python train.py --train_examples=39062 --input="log_mel" --parallel_block=false --optimizer="soap" --beta2=0.99 --final_lr_fraction=0.1
Rows from block 5 of a small multi-label audio tagger, named by matrix and row number. Rows with one number belong to one neuron. Each number is 128 + 32 x the weight over its row's rms, rounded and kept within 0 to 255. All counts start at 0. Numbers have three digits each.
After each neuron's rows are labels from the 100 clips, of 14976, where the neuron reaches its highest value: "strongest on" is what is common among them; "peak on" is the class under the peak. Only what is clearly more common there than usual is listed. The data: strings of digits, spoken by a formant synthesiser in many voices.
# fc1: MLP up (model.blocks.5.mlp.fc1.weight, 1152x192), inputs 128-191
# fc2: MLP down (model.blocks.5.mlp.fc2.weight, 192x1152, transposed), outputs 128-191

fc1.555:146109104114151109163165168120111147114113072117094135165140146154140108093105173110144108129096154070122126174129179156149091113221100154144144149171149090092109148200142064126077125185131119
fc2.555:124082171032159052174117127142112099168180090108060093144160114089140159110115176125113089162136139114100135142138151133078100110103099183098081159128119118076162119155143085200141170165124120
strongest on: "four"; pink noise; last digit: four; first digit: four
peak on: /ɔ/

fc1.241:098116143129186125080119129147056183125135089120103120128119095096123113160121080118130122101181142141175130189073104223197112070154140158156101132166170103127121163101161083183116095162143155
fc2.241:110151106126080147112146196136092151137096086083194123132111160114101059153189088117109157118161079109103124091185173105152057146135097148139090118120136168090148107118161103151126122113138133
strongest on: reverberation
peak on: /f/

fc1.400:128143146111150074114091245097255101081155125144142135134107074084116160119123117163125119121041151111149188137157165073156161107116160106112131108133171123125149099162138015174134115109141119
fc2.400:135158163095178129147085174146166099108088153148152100183119112085103144160133147107137131102122090166164092047180148155172119188155130136083095130151089137143097110101173154097067128169159112
strongest on: "seven"; voice: high voice; muffled (low-pass)
peak on: /v/

fc1.433:111110132138162168096151116091095037107117122102111093196104189171159119153051145195098131109161088101145110163130141172080145145144109068118081137078200100086122142108122109176152114142079138
fc2.433:131141040150115128145108128085140138129130173143127110160101195203120070185092199200081162127152104121123105176131133081126078130106187089133100188091108116162190123218123147145172213122126134
strongest on: voice: child-like voice; first digit: nine
peak on: /aɪ/

fc1.686:116162117123085095141044119129148117125147117127038103132157126136113136155120106127133133098100121112119092163168141128113123099078130117093135117099149139105116138183145039148142149133111156
fc2.686:159151149140197132170103171105152161149159147126135105212135075100096120131096174112167192179162123141130175130165099135140107145107119182126117086164093070160103099084150089119086144091092113
strongest on: "six"; mains hum; last digit: six; first digit: six
peak on: /k/

fc1.125:146165141130105128115145155125085120118177110091117124114185122174127131061115157140119139153104113118113132148139183143137111138151133109135158136095128117151175184133098065114072151080136130
fc2.125:151195095146117104090166064091135076145130124100071156131127111130186127150155084100138115091181148145153154178158105110097144137127085141112152151073119112194152085154134140140120110110139126
strongest on: "zero"; voice: low voice; first digit: zero; last digit: zero
peak on: /oʊ/

fc1.732:160144144164152090149129163080093156106155154090065119117139106121146157126121138147143101067154167090127083130119111091088118183094032124171136106145118160156025107163141117104080176151104130
fc2.732:071077142202141120121088139143128133144111124124164152128147151116163160143141134077143111150130071132114120155107127168096137126170140101153082095087129092138182155176147139167089103161192117
strongest on: "one"; clipping; first digit: one
peak on: /w/; /n/

fc1.424:170130061201187174133163160129136138148103164098083124120119079130125149140098084119085173102151187114086054152103159111114117146175110164129155106182160180161116153176142118122111170163119117
fc2.424:131091153114092088096107098130100112089172154093151112097118079121149138109107166117177138124085135162154183127180189117102140103117049138130158131130116107115159131096160110136093129136075119
strongest on: reverberation; "zero"; first digit: zero; last digit: zero
peak on: /z/; /s/

fc1.59:126121112140125125143055062129145112133126132099075132142116105148168092140097176076116214189103141121150077123165129075117094125150180129164145104128158125143112131153081139124135181120096165
fc2.59:138122169053159125103147134133148081178127093153176130140114191116124128118140107179135119095072143130141105099176149127103083136186149069147171130122142141170151105082106230147142102107150106
strongest on: voice: high voice
peak on: /ɔ/

fc1.199:084124119059098098087120112081155199092161130129119113162104087130144068119116144098152110117066148091094130141122154115174148158096131117034172107207188133100116161132144097103111139164080132
fc2.199:150119072192087104151118175124160080100107074165151130139135141082163120112090116104127125130108097077123134148127134136150114130104053149162057113138101105170148087136132086119128110146160139
strongest on: "nine"; reverberation; first digit: nine; number of digits: 5
peak on: /aɪ/

fc1.470:130107148170095099134138144123083099141145050050075143164089123095110126123098108161090167155121170181080167174148082120139138052128140080122130160119143133156154134165150103081077122119090132
fc2.470:100122119105127132113156139145148193150106043123096142098157147128139143106174082158167071070092095164124181124184127082107140096154125123129127109183120164128130123099165124109141034137142161
strongest on: last digit: eight
peak on: /eɪ/

fc1.393:136132091093169041167142149140132138160184068120141121188139101130085150107111134154193142163130151127133058113077116110080124086107106061116130151101096151094128174135166075133114127134112137
fc2.393:150119113127077137090095147137085158125125144109095086171154163169132172156048131132128098127159151158146122171152173119121035101120114084120098130093127132128143122149119148161108102073136124
strongest on: reverberation; "nine"; number of digits: 5; last digit: nine
peak on: /n/

fc1.685:110132106140140140116134058115059104094124127142137073254122160160172092139092150122132114124123113077101124156118145171030109109131125057106070198086201099093138152135151108164109152123099145
fc2.685:103149080173094087123136136131157116145104153136187080084101169161128072171133156111110165171100104137122130138125136102061099119152155067141141171116084150161107131166078121156124123071139162
strongest on: "nine"; reverberation; voice: high voice
peak on: /eɪ/

fc1.305:132163158152110116152113157132146110083132126201210161140128111095151154160167120151095143137103117135179140154135102170102195126169038160165145154102141153090200092120071037129132139181143188
fc2.305:145081114182156133151125110169130076115125125095137166130138087129080141112102122149146141128150065111148149148173048148170121149128181122162119090174122184118108106088091088074130163069144136
strongest on: "zero"; voice: child-like voice; muffled (low-pass); last digit: zero
peak on: /ɪ/; /z/

fc1.600:100099140162087143112106128114135131129139177118161133160136100134128182143173089142067140152126143121137111122096105130094142110148171168094118151082123101134133190157139123139084197102072152
fc2.600:102147110117112166134165140151142177176131116163147127119153149139127121123185158135101156138065167155167082083130121146112090077185132204106169102129120149112113116152135199131042118114119131
strongest on: "zero"; pink noise; first digit: zero; last digit: zero
peak on: /oʊ/

fc1.49:172125184144061141128087133055106115140140098095163104126095179108186134157100148138099143128158116122166124083176154045153122138111114118064151126133103096111139136129145134110091184093140063
fc2.49:165163130156140121103151098167118133168111158168110100090098104133111135146143166150171076063154129132133138113144149115120097112068160117101167095161128114136141218093128168104096178114125111
strongest on: mains hum; "two"; last digit: two
peak on: /t/

fc1.476:106168091150092145128124113084176094107101175110090167183090138149107081177112126102070190150135094131178110113088170162186162105147107116066123145167068172129116153102151090138144160085135134
fc2.476:110084151133113046157124144133094148120182141132173147168109159137146099099131145111117198164178128206130147093105097154125143075126122133103142109111181163111099121127139139171128099150168069
strongest on: "zero"; first digit: zero; last digit: zero
peak on: /s/; /z/

fc1.458:189124118133090158112075112119152095139071122123116136152082114107154099168086079163101134122154151111123099170169186104158107117132153119159153133065167161153104120172092140173162092108143095
fc2.458:130117178137191144107190107152131093143095123175121108104108122132111170174126103178161134131119137089145086139120227170137114131106166152160126112143120157098183137129128166112160138102178075
strongest on: "three"; voice: deep voice; last digit: three; mains hum
peak on: /ɹ/

fc1.764:127065152075157159159101170102160131125096125155067135184111142138139097151130095112095117135150065116152089115092140135148119067097139180094128070129130112101145146112122093098097131123173087
fc2.764:111107115132097112130128154149122091117124068148136113148091149103131135122186095100131117079130086115200113064076078140150136103087137071101075169122111163145092085076110182089163148217126109
strongest on: "six"; first digit: six; white noise; last digit: six
peak on: /ɪ/

fc1.561:125123144133097205071194113101122113149176085121199030116104094115134099047094107125129151122088138115131118090158097181132119093090130183094170105116109132154131108085140129155104197141083090
fc2.561:061158118110142117130104132114136119140102116164137160129168113164131110084126148064110117152124138114175151161178133103127090135168088117102151149098166101180162142154106112157128140142173088
strongest on: "one"; last digit: one; first digit: one; thin (high-pass)
peak on: /w/

fc1.602:126086115124151157147109141107102146133157162168073135168142106086105163121130078170123146145142156089128131107149131122165102110058118081105157160133154136092162111169165021186147128114122067
fc2.602:169089146157151107158086118094172088112105130109159111151114073114130119143107164105127077157174118103175145092164115183175088146094141131125127128232102084174099128116140082090140131070081129
strongest on: mains hum; voice: child-like voice
peak on: /u/

fc1.445:096105143118115096149120137129164108132098161149167160166062107071109149179134151164134127099157149154111168186132177141131036103188141131120167142061055092078128096146115107057072148093185131
fc2.445:095171081164127144185132132128180110116101148114124133098091140106158089115116134105109188153126146160175192136162144145090118142150109145057156106119159086125104120072128167075141112128114146
strongest on: "five"; last digit: five; muffled (low-pass); mains hum
peak on: /aɪ/

fc1.713:091127129123159090132091163101147146114118129112141060119107144133131077121125101153193065145122156107082091143154162143181175133148098148087059073128179116168135109156100110155126140183113106
fc2.713:148096112104135156131185141138166151096117171138119132163102065099123116114061182040125180149119082104155126107159185097165132108119146068149133115119105124128088110114126094116121132121135144
strongest on: "three"; voice: child-like voice; last digit: three; first digit: three
peak on: /i/

fc1.519:127162120140104116188137154112186129136135189085062120117107152129168189153121145132063177107137130110043132154097148125177088156149128103114178116108135110168086121115158108164094158144101108
fc2.519:087099175135129093141074081116076134146172160114212146148145143159173133132135145094149158177108094162111235156122126114143138103084143130170101164069090114097125135157088219173140104115136107
strongest on: "four"; muffled (low-pass)
peak on: /f/

fc1.31:116135099130144121089164086088128145120115216104087079165132153129172102151099160078150093144133198056119177133170215164166075150136139137184156148077108123081038112066158102161157086166106126
fc2.31:167077155148069088149110086108140109141071124115073123113134175108209137091167135149138156138109074200138181190164173140128134058168062094162122122113108103123127125146122152113192139182145113
strongest on: rumble; "eight"; "two"; pink noise
peak on: /t/

fc1.747:104121072205164152105133162129163095083201119214142080144128118063127146095111179160109153193157151069109135156122146130137093144092105142147166116100078164083193143169126038163154152110098147
fc2.747:147136122132138157137116158119121101106061123146146090167155115128099145136101164075128115164142064125172185103143092171186086106115130082121095142165137109134095077082124089091104113154180111
strongest on: "two"; voice: child-like voice; last digit: two; first digit: two
peak on: /u/

fc1.336:096092104090150097096187157129130114094128129139082134134121149099091118144211160101166178072137116156147120130129118146153136112095094190181129058104210105117181120148153083129105075154120156
fc2.336:178157110072112096103154128097124162170102121132131075074086159159171200121124120157140072067106092134091195104138162148101143156099131130120137104146117157108153163188092109065144100155159139
strongest on: "three"; reverberation; last digit: three; number of digits: 5
peak on: /i/

fc1.646:115121125126155108030146140112119083134164063160103073119100115113112053066120142139166118135131143130183130151084119174111101097146130149142083129123152120134104121098115134115103116139101098
fc2.646:179110097027100065079116073096141103122105115109153086155104133137117110140121136100092170133075139080207125156151112085132127120126140108089080133160128131115163153151141178135179126156133126
strongest on: voice: low voice; thin (high-pass)
peak on: /eɪ/

fc1.55:080107123169164132114121189137165159118126187115129120185130116166147166175098140139124105103147202142113095171149128131228131139141082077164070111116068067103114086094152156078077175162180119
fc2.55:166135116114110159084158118096154104105100128136150145118105120134187149096080074140162118161185136121078094142133157059181108156157097074123074122108158117136106146099149162097143116130157151
strongest on: "two"; "eight"; last digit: two
peak on: /t/

fc1.191:077149112127110118139123155167157095082156113147171116124127074143172064097130140109087159178117212109039125128125143122170140124174150184195122108112084147115132142094160089113134152066153122
fc2.191:101136161201163092154134165099072161099118114123129181154162089140178206139139163108118096153122072126112085106122117189156178141086163084162114144155119166117134126107151131114205116146125114
strongest on: "two"; last digit: two; first digit: two
peak on: /u/

fc1.265:130106146124113203193098114122160177086149171120083153071136096122166118195121094097136143118120140109098137069154083202090142177102160124100122158115125131103112094106091091157136143173111097
fc2.265:107112115143120167130130178142153157060174112130073139150169146144116115129071125103155119136102086123093110171118149110082128169132109175093116107129123133157144122146134145182123204145104117
strongest on: "eight"; last digit: eight; first digit: eight
peak on: /eɪ/

fc1.632:168148086144138155131088121100132150137179147102143188086106141128108120144126114136152145145034088102156087096118143139140128129111132126110151134098107159108106120066088098126133136174120154
fc2.632:180126135129121092143176115142155126144163106052161149115169173129109152107132139177163148119045066128143137137112087099165110138143165090091119126100139169185141077119144145156187134118148089
strongest on: voice: high voice
peak on: /aɪ/

fc1.32:125143159114195151146134154135142152077213113106089086113132097147154111197080140117150122172153175162126130113112128133144125117116154118088127114124198140121159055137124001138075156131177132
fc2.32:182120125161157163177148097087198099127110089095105122121097091109076134108101143089147142143136078114153137125130136207159151160090158110151144124169078135137119089115124134172161125107081101
strongest on: mains hum; "four"; first digit: four
peak on: /ɔ/

fc1.750:146119166102136131098147160082066121125094104184129128133157124120127119124184125150197084175214116087128121155144143076117144143103134104144139142111141151151121159113120083138107166125085106
fc2.750:160064161091146151190103177132059133144181119149104189094116091095128126117158068159175114126102096154100169129089139095092163112132047086118143146123151097062193138108083156102089113158123142
strongest on: "six"; first digit: six; last digit: three
peak on: /ɹ/

fc1.374:089080181163145127114134153105090107120192077143033116164133090077123132121133159153150158209086159183117123109131140109108122152144084211130118129121120118137145076141136041132126148147144117
fc2.374:141104130131186131134128154111189115125090085147161166135127121076139105124096189139112132170119132118100116130223159158194183172133110099105124114108085082085179081106137060135110096114141115
strongest on: mains hum; "four"; first digit: four
peak on: /ɔ/

fc1.439:132104149099114157098118142099156188097127192118088058133123160067180070158094156105136150111141165136103137169142200183158084152111142130132191138081141138034076105097129119146191065119083096
fc2.439:120093112137079146139088070113190109126100156095087147092130144107167096102173133138167127203086124187158133128149161162141111099103078121148151108154117119116124138116117163173164143164172162
strongest on: rumble; "five"; last digit: five; thin (high-pass)
peak on: /f/

fc1.174:170116091130123114080154200107198164128060103111177113173113128131185135096175122120121135092128157138142042158120142149132098105046129146148110092070063116103104090110138137094111098169166106
fc2.174:151048105082155124063179240106102115168136138065132177085104093181160166178082138130161132153131140132125115173180114133144084187095102201166148119135164132126105142110116218115102125133118107
strongest on: "seven"; first digit: seven; white noise; last digit: seven
peak on: /s/

fc1.494:102081179132157200173106133102178051112191114108118118156117118145150135110108129135119082117155138129145159097136132116171172159072078129135119071154138149141158071092139094118173154147150137
fc2.494:119128178115109204169148136158134075106144095146117103159137156085105120105140120148130126112067150156133089098128132150129197176169103109116150168112155151120129119069144156109171149175179155
strongest on: "nine"; "three"; rumble; first digit: nine
peak on: /aɪ/

fc1.94:159076083146096071157119113113192154211145123090075158148059122183181107118158149182150182123117051146117154108132219144155161157137066109082157148128184086050153132123049133102160127115135097
fc2.94:164139100127132154099150169096089134155155162072169113091127136105146154071171109098108136111202129139122110090188146135203114098152168100162136161117123131081113132157088128102172104112138200
strongest on: "four"; first digit: four; last digit: four; pink noise
peak on: /ɔ/

fc1.499:120098117119095145131053097131087077086102092160144133173211105133086124134131172123127104150155112123161147150149129210191116124109126122115093111116129140134067169077132114098138141193134140
fc2.499:117064083120110101157082131155133170085145141158139146089059161175137130161125089130149163114125183173130159114113153139078081161104106159135125110087149137118097118091098157199171127105081109
strongest on: "zero"; first digit: zero; last digit: zero
peak on: /ɪ/; /z/

fc1.652:144171160150184050150124224144135127104170152087116155122132127091170125096133095152060135119119122163117135103145135109138152076124157084150120133122143135092141115142094037137112164144148161
fc2.652:107137162104075174135104156122098154090078088140154121149112150102093148115156160074146094124074105127108057149192115134173123229130073132112151101122141093159179170150197117094088188169097130
strongest on: "five"; number of digits: 5; thin (high-pass); whispered
peak on: /v/

fc1.411:129186132108095111132085133152131138073128106178151120139112056136174144114136065136140103129105142066195123083096134157143163069115131089143090125119125156060166127149119106157145128134142170
fc2.411:120112112127170148220163057081151144212119133155152170132123111133177120160125092116112140105120148090137187120118101062154142090134134112104157127100122105096092081102116167132082133124120130
strongest on: "two"; last digit: two
peak on: /t/; /u/

fc1.509:117084118163100135098139122139092124034141123142135150127149022121109148108064086189118184174157129140062113085142147142203112123153106116133149107120114140132157116128188077131151160107113100
fc2.509:184147109104141172128090074151139177133143117139165120201118113083044190162117153132109128115171128095103135164140127168135095098108157115105068152137097089125087122132083115156137128141126116
strongest on: reverberation; "nine"; muffled (low-pass)
peak on: /aɪ/; /n/

fc1.230:163095145144088141113133144151083055105082098129148173110150091124060116144148131122128170141108112132119116190134113134117150105091113182139125082119178144102170114113139069129095165096137145
fc2.230:146176123163145136090116133154047127111142176148128140044116119166181142103133099046100140122081116148114194133105103137132108168153111087169119131098156102143132179128136126132151148127166117
strongest on: "three"; "zero"; voice: child-like voice; first digit: three
peak on: /ɹ/

fc1.727:129155138157099174150125141093181147115172142132122075171155097079134107156100120130138127107096125113135133149183131117182148112201156091098141124081193158182141101130135000146119136133107143
fc2.727:173145138144150127125109169167174125122109147100140096187136064103091114112107214125123131152130107137116127106217135187134098156111117126128121128171112113147061099086153045116086116124127124
strongest on: voice: child-like voice
peak on: /u/

fc1.657:129074117153107165096122131150165135064128138081115096149100107112089174165091133138115050127147173106139083069147096114115062071096108092136122142100123135083133116206087051161093177156154069
fc2.657:107196162091134045192087140126150116153079123131134112174125118069107122116094172136086106080150125166089143129168152175131157167063088144140108128164094117155140082127114110180101121147077132
strongest on: reverberation; "zero"; voice: child-like voice; number of digits: 5
peak on: /oʊ/

fc1.585:150166120105183132109222142109146177074189146145119152109116080133129100120131149100056120143163108109137090128138136123171138159105081134075121134156083166135142110101205113167151122137098136
fc2.585:090135094132114097137150163137193081131078105153190134172106153106139134136074164126101078158130094165133084077123147101077147146061104132118065170171139149112163094130083123121133164101112118
strongest on: voice: high voice; "eight"; mains hum
peak on: /eɪ/

fc1.403:134148163076087131132137198111124074142139126140107095125126107114147092135173145113148088127136150128131102127137124112105161139154176191120169177146132087108131158132129115164126121155143136
fc2.403:104084102148120119147078121139104116069169157092146121136142204127115121110132126109141094187106147153137113086059059087146103102153117154136090159091065128133141094109190077123091169184106131
strongest on: "zero"; voice: deep voice; last digit: zero; white noise
peak on: /oʊ/

fc1.644:103109159093118150126098165153135115126143101167101155189141149130123066190148131136087120116148074112136105141093154129099121114113150154103113093101130120129133136064116053119104128126159113
fc2.644:125077124154095106123100155162105123133140112139126133161116138075161158137129068111132136072097111096201110089097080129155128141110130128108105162084110186146176077076106156087161158216121094
strongest on: "six"; voice: low voice; first digit: six; white noise
peak on: /ɪ/

fc1.453:140119169185095115166129117137147188095204155153167133122129081132146124154132152108105135125151157159093113125140068092141127166108134094108151099067050158139075099163124121098101141110114087
fc2.453:140156115135156100187155162140111140090097114133131130064146078176161146075154067169084175154152102144101128074186106126144102159173124122107171136105119118123115116135180157183120123136147153
strongest on: "eight"; last digit: eight; first digit: eight
peak on: /eɪ/

fc1.667:113131162162157111099111172134141115143159114107131161169168113069119095090082095136126090147100126133130111118104134120167183083168126138153075121097091111061113117147158076086105070115171098
fc2.667:188145123126153132139122144145177131129085132106132141106124116065084120129104205123129134165128088133157150120180081201146073135078102103151157110152139121187121133100106058134157138104151106
strongest on: mains hum; voice: child-like voice
peak on: /aɪ/

fc1.687:125159104137142185095106162147122113103126157133087108151168148167091108178082129154116100101103174126049120101114148115127098138083135104121123179137138125148116146157149109095188081152160167
fc2.687:117109112148164131197157149093138107152150079110131132072109130132128174129098108144111110134130176140140139106093106133080130139163095161191218136125116090095081123057155159140145088179206077
strongest on: voice: low voice; number of digits: 5; mains hum
peak on: /aɪ/

fc1.132:104130120127158132065135137083170144157158130189154132138074065156111120057160188153070154111114152119115126119151143167111123145102172078204154097169143176098127167147119097156133173123127159
fc2.132:131128069146140153202116088101164114108118105148137100087185139130128084134169107164208148173110143119092150136119144167105104107114168132055093118133101114077081165119197145171042150121198071
strongest on: voice: deep voice
peak on: /n/

fc1.33:089086121161119148134161152128096107094202186137132141117088105082103130062091135167119097146121123125076118156136098162182132130094092100125096152139112143152143151194088085130107155154103093
fc2.33:181068076140117108096079142187150074134105102173154108232167159142092107150122154084106063149136078148167140149207179121125122156118119128116128128103142167124127157132097087124102096127129114
strongest on: last digit: eight; first digit: eight
peak on: /eɪ/

fc1.715:100074097121124120126082163067170124117088097108148146144148093113161066200142108123187106115143206135127109138140138109186085116142135098161129096136094064114131093172098018104114220156140080
fc2.715:138095136148112103160115134185141120127142134081141133188184117155069118098110166130153100160132136153111147125171137192172098173149168154101113100200144107135041121128157085138104112144088119
strongest on: "five"; rumble; last digit: five
peak on: /f/; /aɪ/

fc1.253:144150155136125139119059157093199146110100097089126127178116142103091116180130106181113109153069150081105103145157137121210133125145153138133122124102181131112110140190109072082138147171105131
fc2.253:148130156130139158124115146168176130122090155117126136176126091132095160100127209094144127123102093134154163114197175203151117179115115119132128122171132101141112099076137056118083124096136128
strongest on: mains hum
peak on: /i/

fc1.289:125102136101104180149071156165157094100087122151102111123213106105105141145139104087112190144131137096172147133122113121111057106109156105049147145136163132098150119173131030109107129147142085
fc2.289:161154121099188116135098195168150164091105063133155129191100111120088115093138183155153151091147060089114145167196150150154157151073121141114131131170118110161093144066138101089131126121101119
strongest on: "six"; mains hum; last digit: six
peak on: /k/

fc1.287:113074189165140171180129105106141195115114168133182084197120111121142132104142178124086138107102153097133131088146110134130113127144127138084139123125145115154179107120094114172118152099091126
fc2.287:093086130094161125129122161078100093134159110182117094164076111233126119144149127110113119176090130100148165206052130123115150128101137152096123208122111144163187114137125180166082126173093098
strongest on: voice: deep voice
peak on: /n/

fc1.530:102137159127137154092114128104134137117102146090104065118119147147173164154099034167120133071171127113091153143100188126104168156095112134120130089091135175114135151145084105126110104145147189
fc2.530:136158122199148123172079172104133111115081156109146155119147135087143111139138096142128092183177104116124155084139150124143145151149116112147083114137055145107122147132088153089103160095181088
strongest on: "three"; quiet level; last digit: three; rumble
peak on: /i/

fc1.318:171067143106181136076215181119190207147117110137214080178128174173115102175117154100095130115133146157130134100126120159191075134147117138141051093149138143121128130136178173114114110155164166
fc2.318:194093098067118168121140178112141103135142149134149117154122115089090159104116121175086080098142101124119068195115107098089124166118167121150136168130149149126105170192148255147112129040132148
strongest on: mains hum; "seven"; first digit: seven; last digit: seven
peak on: /s/

fc1.368:106137194171103159104136119130168108087190147206161106161127172079108127084105162130093143168173158113116107134085135154116100146155125074115061122093112157085136151179121081147168134109108114
fc2.368:123127144150066177133120150066135129087094093111137122159070095140119065119065152161116095168124114142139093150134153091196141144100148139141142104147152105132148126147168039106126118090181101
strongest on: "two"; voice: child-like voice; last digit: two; first digit: two
peak on: /u/

fc1.419:117084119090168124101147172092145146152130113123046119190128176107146138143158069109118085137111126150132096087104096143192107105137153155137091073109097135117127155106085132116114112127171089
fc2.419:133067108091103134102122178123139093104094128151121133126113173110108135129146086103139119102133083086207124098113073163147122143121130089118099132104075161147057108114119204094150142217106106
strongest on: "six"; first digit: six; last digit: six; white noise
peak on: /ɪ/

fc1.556:124155108164093127121061154201084061122180118144076182176148176157107128118112111106119109134097125107144153135131111117173139121095115146200119129120108166133145165157127133107177074208100130
fc2.556:105104123148162155102138148163133186154124132138099119124138119161106140108085158115140117094158056105134141158070124149101137163164129164113128088135097133154112074165178151180128083087131082
strongest on: "zero"; mains hum; first digit: zero; last digit: zero
peak on: /oʊ/